config.yaml
horizontal_flip: true
vocab_size: 28
encoder_head_dim: 64
encoder_parallel_block: false
encoder_inner_norm: false
encoder_drop_path: 0.05
encoder_conv_stem: false
encoder_depths: [2, 4, 2]
encoder_widths: [48, 96, 192]
label_smoothing: 0.05
decoder_width: 256
decoder_qk_norm: false
decoder_inner_norm: false
decoder_cross_attention_every: 1
lr_schedule: "step"
Rows from block 3 of the text decoder, named by matrix and row number. Rows with one number belong to one attention dimension. Each number is 128 + 32 x the weight over the matrix's rms, rounded and kept within 0 to 255. All counts start at 0.
# v: attention query, key and value (stacked) (decoder.blocks.3.attn.qkv.weight, 768x256, the v third), inputs 0-255
# proj: attention output (decoder.blocks.3.attn.proj.weight, 256x256, transposed), outputs 0-255
v.77 [128 131 228 139 128 255 108 117  74 135 127   0 128 115 117  97 128 133 138  11 146 183  90 165  98 255 253 128  61  25 134  81 239 215 128 128 128 128 128 128 118 128 128  40 128 160 158 128   0 128 128 128 104 155 147  84  32 140 230 125 138 111 128   0 181 118 118 101 128  63 128 128 135 127  53 129 128 128 128 134 128 128 182 205 128 128  48 130 139 251 128 128 187 153  98 126  99 128 109 255 128 119 128 128 219 186 128 165 128 128 128 128  42 255 124 165 128 128 129 255 172 128 134 107 128  94 119  92 128 128 131 131 163 128 128  55 128 128  93 136 128   0 128 128  92 149 162 128 144 128 128 128 127 108  78   0  31 139 161 255 128 128 156 128 128  77 174 136 117  72  86 201 255 128 202 128  73 128 128  98  94 110  82 172 113 106 104 158 142 150 176 128 122 155 131  10  94  80 128 128 128 128 128 219  83  38 113 140   0 242 151 128 154  39 128 145 128 128 127 128 141 154   1  55 124  91 128 128 199 128 101 255 128 126 128  69 135 128  92  70 152 126 128 128 128 135 160 180 172 128 110 128 128 128 191 128]
v.78 [161 162  84 113 128   0 142 128 145 129 129 201 128 127 226 182 128 101 131 177 227 126 128 128 128 128 134 120 128 255 118 145 214   5 128 201 128 120 128 128 121 135   0 255 103 129 127 128 255 107 128 128 143  85 119 128 206 129 119 142 120 174 166 255  42 203 174 195 128 136 167 181 128 110 183 127 128 121 128 128 127 128 122 128  69 169 141 118  86  79 126 128  59 124 146  98 153 105 204 112 128 147 127 128 122 181 128 126 129 128 111 144 155   0 127 128  72 110 126   0  78 128 105  49 116 128 138 243 143 117 152  46 129 129 108 255  70 128 153  50 128 154 128 119 255 111 119  94 125 128 128 128 128 128 214 129 129  85   0   0 128 128  96 128 128 128  43 128 255 128 184 134  27 119  68 128 198 128 128 128 139 128 199  12  98 127 149  91 128 128 128 128 128   0 128 204 138 134 129 128 129 129 128  57 139 194 128  97 203 128 128 132 128 153 198 129 128 128 116 128  59  57 199 243 134 151 128 128 127 143 138  92 148 255 128 174  93 128 128 166  75  91 160 113 128 125 129  82 128 200 128 128 128 129  90 174]
v.81 [146 127 255 135  63 255   0 115 104  89 149  97 130 128  19 111 128 128 184  66 132 143 146 255 125 255 255 182 128   0 183 115 255 255 111 128 255 128 154 128  54 128 127  32 128 128 127   0  92 129 203  94 128 154 218 127   0  80 108 167 163  22  95 140 180 128 122 108 187  80 137  85 166 128 241 192 128   0 188 119 139 128 152 213 128 152  37 129 176 255 100  17 197 255 132  34  14 128   0 255 128 174  80 130 171 195  47 255 113 128 172 130  45 255 116 228 156  74 128 255  74  85 120  27  13 114 150  26 118 183 129 132  22  28  92  72 100 187 109 244 166 177 127  73 141 255 255 128 129  98 128 128 128 128  66 115  70 218  46 174 134 129 127 146 128  48 163 138 255  65 114 180 255 164 129 151   0 128 128   0  56 146  53 246  64 101  77 128 176 204 255  91 110 207 227   0   0 128 128 111 128 148 139 171  26   0  90 123  94 255 173 128 192   0 128 130 129 108  60   0 129 128 126   0 107   0 142 140 232 144  37 255 119  97 128   0 210 157   0 123 183 127 128 128  74 128 119 255 167  71 128 128   7  83 211 184]
v.84 [177 128  52   2 145   0 209 128 128 128 128 206  57 128 171 128 128 128  62 128 128 101 128  92 128 128  55 128 187 255 113 128 114  47 128 128 128 128 128 128 128 117 128 160 128 128  38 255 161 125 117 160 166 128 128  69 233 128 128  51 126 190 181 142 109 128 131 154 106 128  80 128 128 128 128 109 134 239  99  91 112 128 128 128 128 128 161 128 128   0 137 246  66  70 128 223 148 128 139  11 128 128 128 128  54  89 255   0 158 128 118 128 229  28 128  98  72 150 128   0 128 128 128 128 186 128 128 172 147 128 128  89 106 128 128 159 224  99 142  71 118 125  94 148 189 128 115 128 128 128 128 128 128 128 207 184 132 115  35  90 103 128 128 126 126 220  68 128 128 161 128  81  67 128   2 106 192 128 128 255 169 128 245  78 128 155 128 128 106  91  70 128 141  85  97 251 222 128 130 177 128 128 128  65 164 227 169 128 168  32  78 213 128 250 255 128 128 128 128 128  70 110 128 255 128 242 103 128  55 128 128   0 128 128 128 208 116 128 146 153 128 128 138 145 128 191 128   0 126 128 151  97 154 230 110 128]
v.86 [155 167 128 128 128 157 124  67 128 111 129 130  95 127 235 128 128 115 190 128 128 129 128 219 128 226 195 128 128 187 128 128 255 116 103 214 182 106 128 146  27 128  60 177  36 128  58  90 225 128 128  92 128 128 192  67 128  68  52 128 128 128 128 255  30 255 164 179 128 128 166 118 128  81 255 128 128   5 162 128 168 181 128 134  87 167 128 128 128 128  51  96 125 137 128 117 118 125 128 128 128 178 128 128 195 189 103 176 128  53  20 128 128 123 118 140  19  98 123 128 108  99  59  80  59 128 228 201 128 128 175 100  61 116  88 128  75 133 128 128 139 128 132  46 253 128 128 113 111  93 128 128 128  97 167 125  68 128   0  46 128 129 100 144 128 106 102 128 210 128 127 133 128 150 100 128 128 128 127  80 128 127 174 154  76 128 134 128 159 134 194  84 128  93 190 152  89 128 142 128 129 147 149 117 128 128 184  50 226 132 124 150 131 124 170 129 128 155   0 111   0  77 235 128 107 128 128 149 214 128 128 127 134 165 128   0 128 143 128 127 128   0 255  87 107 134 128 219 127 128 131  79  25 128 132 181]
v.91 [196 205  31 128 189  32 148 113 156  64 208 255 230 144 155 201 127  67 207 255  77 128 128 223 186  69 127 128 128 196 129 252 157   1 105 129 255 118 128 152  86 128  24 255  73  99  10  55 255 127 127 114 145  87 128 160 157  79  42 173  42 128 163 255   8 255 249 193 126 230 255 128 110  59 255 180 128   0 228  63 198 215 127 129   0 157 103   0 128  47  18 128 123 128 128  25 176 128 182   0 150 245 125  43  40 207  46 156  12 116 127 128 129   0 126  97   0  23 125   0   0  78   0  20  24 149 174 126 147 114 177 112  48 130  64 169   0 178 170  73 124 255 173  18 234  39 126 126  87  71 173 127 128 140 187 128 117 128   0   0 150 122  67 173 127 111  93 151 255 128 255 128   0 129  42 127 129 128 202 134  82 129 208  97  65 107 158 125 127 104 176 129  99  12 169 255 129 255 128  49 128 129 131 196 180 128 128  24 255 146 135 135 148 129 182  51 129 147   0 127   0   0 255 191 147 129 137 128 180 127 128 128 139 208 129 129 164 128 129 181  38  73 128  97 128  99 130 129 102 255 135 139  16 182 127 255]
v.92 [128 170 202 255  58 255  13 128 146  97 128  99 255 128  60 127 127 125 255 171 128 142 116 179 165 142 229 149 128   0 135 128 198 183 118 128 255  86 163 153  90 128  62 178 128  67  67   0 178 127 255  68 128  61 128 173  14 128  70 255 129   0 116 255 128 255 129 129 145 135 210  98 129 114 255 192 100   0 255 104 148 128 168 198 119 180  91 105 128 255   8   0 172 223 128   0 102 126 129 206 127 255 123 112 225 255  33 255   0  90 127 128  50 149 124 144  71   2 150 255   0  76  74   0   0 128 255   0 127 133 128 185 128  47 112 126   0 255 128 216 142 223 172   0 129 128 138 148 107 129 158 128 164 129  99   0 114 138  59  56 190 128 116 198 181   0 121 126 255   0 158 129 130 158 129 212  52 128 185   0   6 130  77 128  84  70 128 202 128 255 255  76  62 179 209   0   0 192 121  87 128 154 128 210 118   0 127  57 148 255 255 128 138   0 131 129 131 128   0 103  70  43 235   0 141   0 202 190 255  98 128 255 128 130 128   6 246 171  44 124 102  86 128  87 128 129 116 255 128 128 128 197  18 103 127 251]
v.94 [ 74  57 128 112 105 136 128 128  92 198   2 108 130  98 129 118 128 146  95 130 128 128 128   0 115 107  80 128 123  33 155  79  31 154 188 110  38 128 115 104 192 184 171  81 137 128 156 128  55 128 128 160 128 132  88 127 132 156 255 128 128 130 108   0 255   0  92  62 128 128  83 135 127 194   0 119 122 255  60 176 101  20 128 122 139  64 227 138 110 134 255 141 128 128 122 153 129 128 119 147 128   6 140 173 143  37 140  84 160 233 128 128 128 200 133 171 236 178 172 174 195 159 203 255 207 128 123 129 126 128  19 128 173 128 194 129 180 110 128 128 131 120 129 183  49 187 128 177 157 175 131 128 128 127 110 102 157 128 255 255 128 128 167  41 128 128 161 128  23 128  88  91 186 117 143 129 148 149 129 139 128 128 111 128 163 128 128 129 128 128  77 128 151 196  71  65 206  69 110 128 128 100 106 160 128 133 128 186  91 121 128 128 109 128 122 138 128 128 255 137 230 204  39 128 128 237 128 128  91 128 149 102 128  90 113 160 135 105 195 128 127 255 128 138 135 126 127 128 129 129 128 128 204 128 128  87]
v.96 [129  48 127 127  83 255 121 127 128  64 155 139 178 128 106 127 128 132 130 139 128 128 255 128 144 110 128 218 128   0 143 128 168 205 129  92 151 128 128 128  41  92  97 128 127  72 107 122 151 145 237 129 128 127 119 154  59 127 129 143 128  37 113 185 179 129 128 113 141 139 161 106 129 150 192 141 128  54 128 128 195  91 128 129 102 128 128 127 128 210 135   0 128 168 128  86 126 128 128 153 128 127  29 143 128 134 128 128 104 129 201 128 102 133 165 156 202 129 151 255  40 108 128 116 128 118 153  54 110 129 112 151 101  57 128  84  76 138 128 128 129 227 128 128 130 128 178 136 128 113 128 141 132 115  87 122 128 185   0 128 132 129  98 128 129 128 128 129 204 116 128 135 128 128 173 131 128 128 128 115 128 128 126 122 128 128 128 132 128 128 128 116 128 165 128 117   0  99   7  17 120 128 128 163 128  79 128 128 128 145 137 129 153  78  76 128 128 128  85  97 128 128 129 101 138  46 128 127 186 129 116 131 110  92 128 127 210 128 107 128 144 138 127 128 128 128 128 177 128 128 180 195 128 111 128 217]
v.97 [128  86 125 127 129 255 120 128 155  97 161 188 128 131 105 128 128 128 127 128 128 127 255 128 192 126 136 151 128  80 141 128 128 129 128 107 128 128 127  89  82 126 128 128 153  66  75 124 194 128 128 128 128 130 128 136 110  97 128 128 128 117 128 142 128 128 128 128 127 170 128  94 128 159 180 129 128 128 151 128 182  92 128 124 114 157 128 114 128 221 128  74 149 162 128 128 128 128 128 128 128 136  58 134 118 128 128 128 109 128 195 130 128 128 127 128 223 109 128 128  74 110 116 106 128  73 185  51 128 128 124 128  45 128 111 120   2 128 128 131 129 202 128 110 128 128 138  67 128 115 128 128 128 104 128  74 128 146  86 115 128 128 114 128 128  60 128 128 168 113 127 165  94 132 128 128 128 128 134 118 128 161 128 128  97 128 128 128 128 133 135 128 128 128 128 128   0 128  56  86 128 128 128 128 128  66 128 116 255 128 129 128 143 125 128 128 129 128 107 116 128 119 150 128 132  75 128 128 153 128 120 128 117 128 128 131 142 140  88 143 128 128 128 128 128 123  44 160 128 112 207 249 102  95 128 164]
v.103 [128 128 128 128 128 193 125 128 128 128 128 128 135 128 128 128 128 128 128 128 129 135 174  84 128 128 128 147 121 128 128 128 128 128 128 128 128 128 128 128 128 128 128 150 128 127 128 128 128 128 128 128 128 131 128 128 128 128 128 128 128 128 128 128 128 128 128 128 162 131 219 128 128  78 170 192 128 124 128 141 128 128 128 128 126 187 128 128 128 153 128  74 128 128 128 128 128 128 128 162 128 128 128 128 128 128 128 128 128 128 128 128 128 128 128 128 144 128 128 168 123 128 128 128 128 117 128 128 128 128 128 116  70 128 128 128  89 128 128 128 128 191 128 105 128 128 128 128 128 128 128 128 128 128 128 162 128 128  41 128 128 128 128 123 128 128 145 154 133  92 128 128 128 128 190 184 128 128 128 115 128 175 128 128 128  78 128 128 128 128 128 119 128 128 128 128  84 128 128  94 128 128 128 128 128 128 128 128 128 128 128 128 131 128  66 128 128 128 128 128 128 128 128 128 128 128 128 146 128 128 128 128 128 128 128 128 128 128 137 156 128 128 128 128 128 122 128 128 128 127 221 128 128 128 136 128]
v.104 [100 128 128 234 127 106 128 128 128 128 128 128 170 128 128 128 128 128 121 128 128 128 108  63 128  49  85 126 128 128 128 128  74 128 164 111  81 128 128 128 144 128 130 128 137 128 156 154 111 166 128 129 128 128   1 128 141 224 145 128  97 128 127  48 152 108 128 119 128 128 128 132 214 178   0 128 128 175 128 128 115 128 128 128 155 128 128 128 128 120 131 255 145 122 128 128 140 128 128 128 128 128 134 116 128 128 172  92 128 196 114  87 128 130 145  79 128 128 128 128 142 151 165 176 173 131 128 128 128 128 128 172 201 128 149 128 128 117 128 128 128 104 121 128 124 100 113 128 128 145 128 142  85 128  82 128 165 103 255 188 134 128 129 128 117 128 137 128  56 128 128  84 128 112 128 128 128 128 128 185 128 128  79 128 182 128 128 128 128 128  81 128 128 128  89 128 166 128 123 128 128 128 125 144 136 128 132 195 128 128 128  46 128 128 104 128 128 128 179 155 128 128 105 128 128 155 128 128 126 128 153 128 132 128 128 154 128 128 164 128 177 239 124 130 188 128 128 128 128 128 109 128 179  78 128 118]
v.106 [115 128 136 128  89 166 128 128 128 131 128 128 119 128 128 114 128 177 128 128 128 128 128 128 128 128 150 128 182  65 128 126   0 217 128 128 128 128 128 128 128 128 128 122 128 128 128 128 118 128 128 128  44 176 128 132 120 128 128 187 128 128 128   0 144 121  97  87 128 128  53 128 128 128  72 128 128 128 128 128 128  75 128 128 173 128 128 128 128 170 128 128 128 128 128 151  58 128 121 206 128 113 152 128 128 128 128 128 128 128 134 128 128 178 128 128 165 136 151 255 137 128 128 128 128 128 128 128 128 128 128 128 128 128 128 128 128 128 128 128 128 128 128 128 117 128 128 128 136 128 128 128 128 128 120 128 128 222 181 233 128 128 155 128 128 128 137 128 128 128 128 128 158 128 128 128 128 128 145 128 128 116  82 128 103  88 128 128 128 128 128 128 128 134 128 109 127 128 128 128 128 128 128 128 128 128 128 133 120 128 128 128 128 128  77 128 128 128 142 128 186 128 126 128 128 128 128 128 128 187 128 128 128 128 128 128 128 135 141 128 128 129 122 128 128 128 128 128 151  12 128 128 128 128 153 128]
proj.77 [  7 128 128 128 128 128 127 128 128 128 128 128 255 180 128 110 120 128  62 132 128 128 128 128 128 120  87 128 128 128 137 128 125 128 128 119 119 124 228 128  72 139 105 127 128 128 128 128  72  49 128 128 127 128 146 128 127 128  36 128 128 128 128 255 128 128 128 177 128 128 127 136  18 128 128 255 128 103 128  37 200 128 128 128 128   0 129 128 128  42 128 217 128 128 110 117 128 128 128 128 128 132 255  86 128 180 128 128 128 137 128 126 129 111 128 128  18 128 128 128 128 144 128 128 128 188 134 128 128 128 128 128 162 128 128 128 127 128  73 128 128 120 128 202 128 128 128 128 128 128 148 128 128 128 128 128 128 104 128 168 128   0 128 128 128 128 175 128 111 135 128 128 107  58 128 128 120 128 157 128 129 129 128 128 157 106 250 128 128 128 114 128 128  69  91 128  84 138 128 128 128 129 128 128 128 128 129 128 129 128 127 128 128 128 128 128 118 128  58 138 128 128 132 128 123 128 128 128 128  36 129 128 128 128 128 106 255   0 128 128 128  88  12 128 221  19 128 127 221 128 128 163 128 128 203 128]
proj.78 [142 135 120 128 117 128 128 127 128 128 129 104   0 125 128 128 128 122 193 127 129 128 133 128 128 129 128 128 128 128  22 128 130 160  67 135 128  94 128  43 157   0 128 128 117 194 128 161 149 255 128 128 128 128  16 128 128 126 205 128 158 128 146  75 128 128 128 128 128 128 139  68 255 170 105   0 132 166 165 229  56  93 128 128 128 255 126 128 129 128 128 128 129 128 128 128 128 181 128 128 128  95  98 255 128  81 128 116 129 112 128 128 128 128  82 139 157 128 127   1 128  27  99 128 121   3 128 145 128 128 128 128  41 128 128 128   0 128 173 128 122 165 128 128 128 121 200 128 152 128 128 128 128 128 128 128 124 217 253 128 128 128 128 128 104 126  82 128 128 128 128 128 254 217 128 128 168  88  72 128   6 126 128 128 128 141 128 128 128 128 151 128 203 168 128 128 153  72 128  45 128 128 139  93 128 128 127  79 141 179  88 128 128 180 128  86 184 128 220 128 128 128 111 128 176 167 128  56 128 255 127 128 128 128 128 157  63 255 128 128 128 130 134 115  91 128 130 150 128 128 159 116 127 128  92 128]
proj.81 [ 87 128 134 162 128  63  51 128 128 128  38 110 255 193 128  70 125 128   0 128 128 128 122 107 128 128 129  98 128 194 130 128  22 128 191 136  70 129 128 128   0 128 128 128 255 174 128 251   0 128 128 127 128 128 128 128 128 128 128 100 124 133 144 156 128 129 128 146  74 128  80 128 128 119 114 161 177 128 128 128 255 129 128 127 128   0 167 128 128   0 192 255  72 123   0 165 190 186 128 128  54 128 255 128 128 218 128 128 123 128  75 128 130 128 127 134  38 128 128  24 128 255 128 128 143 205 255 122 128 254 128 128 134 130 128 122 255 129   0 128 128 128 128 255 127 113 129 128 109 204 128 111 112 128 128 128 128 128 128 239 128 127 127 116 129 128 235 127  41 128 128 118 128   0 128 128 128 128 128 209 129 128   0 128 216 128 128 123 113   0 128 129 127 128 128 153  28 128 128 128 128 152 128 130  99 122 128 138 128 143 128  89  96 128 112 128 128 128  31 143 235 128  82 129 128 197  62 116  73 139 127 128 128 128 188 128 150   0 186 128 128 128  30 127 220 126 205 117 148 137   0 210 255 128 255 128]
proj.84 [133 128 128 128 128 128 128 128 128 128 150 128  91 105 128 140 128 128 186 128 128 128 128 128 128 128 128 128 128 128 128 128 128 128 128 102 128 128 115 128 144 128 128 128  89 122 128 128 180 128 128 128 128 128 128 128 129 128 128 135 128 128 128 110 128 128 128 123 128 129 137 128 227 160 128 128 128 128 128 128 115 127 128 128 128 255 128 120 128 166 128  58 128 128 133 128 128 110 128 128 128 128  69 128 128  74 128 128 128 107 128 128 128 128 129 121 132 128 128 138 128   0 128 128 128  90 128 128 128 125 128 128 128 128 128 134 128 128 255 128 128 128 128  52 128 128 128 128 128   0 128 128 128 128 128 128 128 128 236  91 128 128 128 128 128 128 115 128 128 128 128 128 128 154 128 128 128 128 128 128 128 128 128 128 128 128 128 128 128 164 128 128 128 180 127 128 138 128 128 128 128 127 128 128 128 128 127 128 128 128 128 128 128 128 128 128 128 128 160 128 128 128 128 128 128 128 127 128 128 128 128 128 128 128 126 128 102 194 128 128 128 147 146 128  64 128 128 128 128 128 163 110 100 128  61 129]
proj.86 [128 128 128 158  89 129 128 127 128 128  51  84 128 128 129 128 128 129 126 128 128 128 128 128 128 128 128 129 128 128  52 128  79 136 128 199 128  29 129  69 127 113 128 128 129 255 128 255 128 147 128 131 128 128 117 128 123 128 128 128 128 110 148 128 128 128 128  92 118 128 129 128 128 128 126  58 157 128 128 133 133 131 128 127 127 128 164 128 130  66 156 249 129 128  11 128 131 218 128 128 115 119 128 149 128 140 128  51 128 128 117 128 128 128 128 144 138 128 128  99 128 128 127 128 128 128 162 128 128 128 128 128 127 128 128 128  79 129 128 128 127 128 128 137 128  79 168 128 128 131 128 128  58 128 128 128 125 128 255 128 128 128 128  88 128 126 128 128 128 128 128 128 176 128 128 128 128 114 128 140   0 127  75 128 139 128 128 128 128 112 128 129 128 128 128 129 128 128 128   0 128 128 128 128 128 128 127 128 128 163 100 128 123 129 128 128 138 128 128 128 127 128  55 128 128 255  41  12 128 255 127 127 127 128 128 128 123 128 128 128 128 129 128  91 128 133 197 126 128 138 128 129 216 128 131 128]
proj.91 [148 128 128 128  12 129 128  95 128 238   0  23  37 127  94 130 128  46 156 109 182 180 128 128 127 129 128  13 214 127   0 128 107 223 127 255 129  79  94   0 158   0 252 115 128 255 128 255 128 255  29 251 134 142   1 127 127  54 165  63 127  98 181  24 138 111 129   0  27 128 132 131 245 129  14   0 199 237 177 255   8   0 128 126 127 255 255 129   8 128 199 128  63 128 122 128 212 255 143 131  27  40 113 255 128 108 128   0 129 120 114 166 125 128 123 216 234 211 126   0 255 106 109 128 128  52 116 127 165 151 105  73  75 152 128  31 132 131 128 127 115 255  74 138 157   0 170 128 198 211 128 128  96 112 127 162 138 255 113 127 128 255 127   0 128 144  65 128 128 128 126 130 255 138 127 123 255  54 103 145   0 156  20 162 111 146  21  49 141   0 171 130 255 128 128 212 255  82 128   0 128 128 129 128  33 125 127 112 127 229  14  90 124 255 139  31 255 129 129 128 249 102  20 128 255 255   0   0 100 255 125 225 128 129 131 167   0 255 128  88 130 211 139 129 106 255 235 154   0  88 129  94 222 128  49  13]
proj.92 [101 124 129 192   0  59 102 128 128 197   0 109 123 190 132   0 128 128   0  89 128 255  80  87 128 165 128  43 231 255   0 128   0 124 150 255  29 128 206   0   0  71 140 128 255 255 128 255   0 225   0 200 183 183 132 120 175  92 117   0 104 129 255 137 128 130 129 128  23 127 105 128 128  69   0  23 255 125   0 196 132 116 128 128 128   0 188 178   0   0 255 255   0 117   6 128 255 255 150 128   0 128 255 155 128 191 115 131 126 138 128 128 171 127 128 255 180 138 118   0 193 255  50 128 128 233 128 128 163 255 129 128 109 128 133   0 151 130   0 127  75 142  18 255 154   0 166 128 144 255 128 116  41 122 127 150 255 242   0 255 128 153 128  41 187 116 255 128   8 128 115  92 181  90 119 120 255 127 128 153   0 224   0 172 180 128 128  72 128   0 128 128 234  91 104 150  80   0 132 128 128 128 127 117   0 161 128 129 163 134   9   0   0 218 133 128 128 133   0 128 255 128 129 128 128 255   0   0   0 255  94 128 128  90 255 124 129  51 255 128 128 107  16  18 232 234 219 127 128 128   0 129 255  90 255 100]
proj.94 [128 129 128  64 152 128 143 128 128 120 243 216 127 128 128 128 128 128 129 128 128 128 128 128 128 127 127 127 128 128 173 128 189  59 128  55 128 127 134 255 130 255 116 128 129 109 128  53 128  73 128  74 128 119 197 128 128 150 104 128 128 173 109 128 128 128 128 128 189 128 127 128  74 128 149 167 117 128 128  66 160 184 128 129 128 129  13 128 141 131  76  75 128 128 149 128  42   9 128 113 139 169 128   0 128 128 128 193 128 128 161 128 128 128 128  88 128  95 128 194 128 128 129 128 128 128 128 128 128 128 132 136 128 128 128 143 172 126 128 128 128  94 128 125 126 136 102 128 129  36 128 128 138 128 128 113 129  20 129 130 128  52 129 150 128 128 188 128 128 128 132 127  56 128 128 128 117 200 181   9 221  82 216 128 123 128 210 141 128 255 128 126  16 128 128 128 129 169 128 212 128 128 128 128 192 128 128 128 128  63 144 169 128 106 128 152  53 128 128 128 115 145 254 128 118  96 130 212 143  23 129 129 128 128 128 122 170 101  80 128 128  77 128 128 128  83  66 130 128 127 127 127  80 128 127 128]
proj.96 [128 128 173 131 128 102 128 126 128 128 108 125 197 128 128 119 128 127  51  65 128 128  46 128 100 128 129 123 178 128 154 128 135 128 128 126  74 208 127 200 127 128 129 114 255 128 131 128  74 127 129  76 128 128 147 128 128 128 104  63 128 200 128 130 128 100 128 128 113  84  48 128 128 128 123 222 128 125 128  87 255 129 128 128 128   8 130 128 196 127 122 128 128 128 127 228 128 127 128 128 128 129 255 105 128 129 128 128 140 128 127 143 128 128 128 126  77 128 128  61 146 172 142 128 128 128 129  84 143 148 160 128 162 128 128 128 255 128 128 128 150 128 129 148 127 127 107 128 127 127 112 128 128 129 128 128 128 128 131 130 128 169 128 128 113 128 199 127 128 128 128 129 128   0 128 128 128 128 128 128 129 128 128 128 109 128 128 127 142 128 150 128 137 128 129 170 128 128 167 128 127 152 104 175 128  82 129 254  82 128 128 127 128 128 127 128 128 128  97 128 178 128 127 129 128 128 116 128 128 128 128 134 129 128 169 128 128 128 128 128 128 128 128 169 128 127 128 128 125  39  97 129 128 128 123 127]
proj.97 [128 128 128 129 128  77 128 126 128 128  25 127 128 134 112 128 128 128 108 128 128 128 128 128 128 128 128 129 188 161 139 128 129 128 137 198 128 219 128 128  65 128 128 128 155 128 128 228 128 128 128 128 128 128 128 128 128 128 128 117  99 172 128 128 128 126  91 128  86 122   0 128 128   0 128 172 169 128 128 128 149 128 128 133 128  55 128 128 128 128 128 127 127 128 128 200 128 128 128 128 128 128 142 128 128 129 128 128 128 128 127 209 129 128 128 156 117 128 128  91 128 166 152 128 128 167 129 128 128 138 145 128 147 128 128 128 210 128 128 128 132 128 128 143 128 128 128 128 128 128  78 128 125 128 128 128 128 128  84 127 128 176 128 124 128 128 135 146 128 104 128 128 128   0 128 128 128 128 128 128 129 128 114 130  93 128 128 111 162 128 237 128 128 128 128 128 128 128 150 128 128 165 128 183 121 112 128 181 103 128 129 128 128 128 127 128 128 128 108 128 162 128 112 160 128 128   0 128 128 128 128 128 128 128 128 128 128 128 128 128 128 128 128 197 128 146 128 128  85 128  35 129 128 128 126 128]
proj.103 [128 128 128 128 128 128 128 128 128 128 128 128 128 128 128 128 128 128 128 128 128 128 128 128 128 128 128 128 128 128 128 128 128 128 128 158 128 128 128 128 128 128 128 128 128 128 128 128 128 128 128 128 128 128 128 128 128 128 128 128 128 128 128 128 128 128 128 128 128 128 128 128 128 128 128 128 128 128 128 128 128 128 128 128 128  58 128 128 128 128 128 128 128 128 128 128 128 128 128 128 128 128 128 128 128 128 128 128 128 128 128 128 128 128 128 128 128 128 128  82 128 131 128 128 128 128 128 128 128 145 128 128 128 128 128 128 153 128 128 128 128 128 128 162 128 128 128 128 128 128 128 128 128 128 128 128 128 128 128 128 128 128 128 128 128 128 128 128 128 128 128 128 128 125 128 128 128 128 128 128 128 128 128 128 128 128 128 128 128 128 128 128 128 128 128 128 128 128 128 128 128 128 128 128 128 128 128 128 128 128 128 128 128 128 128 128 128 128 128 128 128 128 128 128 128 128 128 128 128 128 128 128 128 128 128 128 128 128 128 128 128 128 128 128 128 128 128 128 128 128 128 128 128 128 128 128]
proj.104 [128 128 128 128 128 128 128 128 128 128 128 128 128 128 128 128 128 128 128 128 128 128 128 128 128 128 128 128 128 125 128 128 127 128 128 128 128 128 128 128 128 128 128 128 128 128 128 105 128 128 128 128 128 128 128 128 128 128 128 128 128 128 128 128 128 128 128 128 128 128 128 128 128 128 128 128  94 128 128 128 128 128 128 128 128 128 128 128 128 128 128 128 128 128 128 128 128  96 128 128 128 128 128 128 128 128 128 128 128 128 128 128 128 128 128 128 131 128 128 141 128 128 128 128 128 128 128 128 128 128 128 128 128 128 128 128 128 128 128 128 128 128 128 128 128 128 128 128 128 128 128 128 128 128 128 128 128 128  77 128 128 128 128 128 128 128 128 128 128 128 128 128 128 128 128 128 128 128 128 128 128 128 172 128 128 128 128 128 128 128 128 128 128 128 128 128 128 128 128 128 128 127 128 128 128 128 128 128 128 128 163 128 128 128 128 141 128 128 128 128 117 128 140 128 128 107 128 128 128 120 128 128 128 128 128 128 128 128 128 128 128 128 128 128 128 129 128 128 128 128 128 128 128 128 128 128]
proj.106 [128 128 128 128 128 128 128 128 128 128 128 128 154 128 128 128 128 128 128 128 128 128 128 128 128 128 128 128 128 128 128 128 128 128 128 106 128 128 128 128 128 128 128 128 128 128 128 128 128 128 128 128 128 128 128 128 128 128 128 128 128 128 128 128 128 128 128 128 128 128 128 128 128 128 128 128 128 128 128 128 197 128 128 128 128  12  80 128 128 128 128 128 128 128 128 128 128 128 128 128 128 128 128 128 128 128 128 128 128 128 128 128 128 128 128 128 126 128 128 128 128 128 128 128 128 128 128 128 128 128 128 128 128 128 128 128 206 128 128 128 128 128 128 128 128 128 128 128 128 128 128 128 128 128 128 128 128 128 128 128 128 128 128 128 128 128 128 128 128 128 128 128 107 128 128 128 128 128 128 128 128 128 128 128 128 128 134 128 128 128 128 128 128 128 128 128 128 128 128 128 128 128 128 128 128 128 128 128 128 128 128 128 128 128 128 128 128 128 128 128 128 128 129 128 128 128 128 151 128  11 128 128 128 128 128 128 193  96 128 128 128 128 128 128 128 128 128 128 128 128 128 128 128 128 128 128]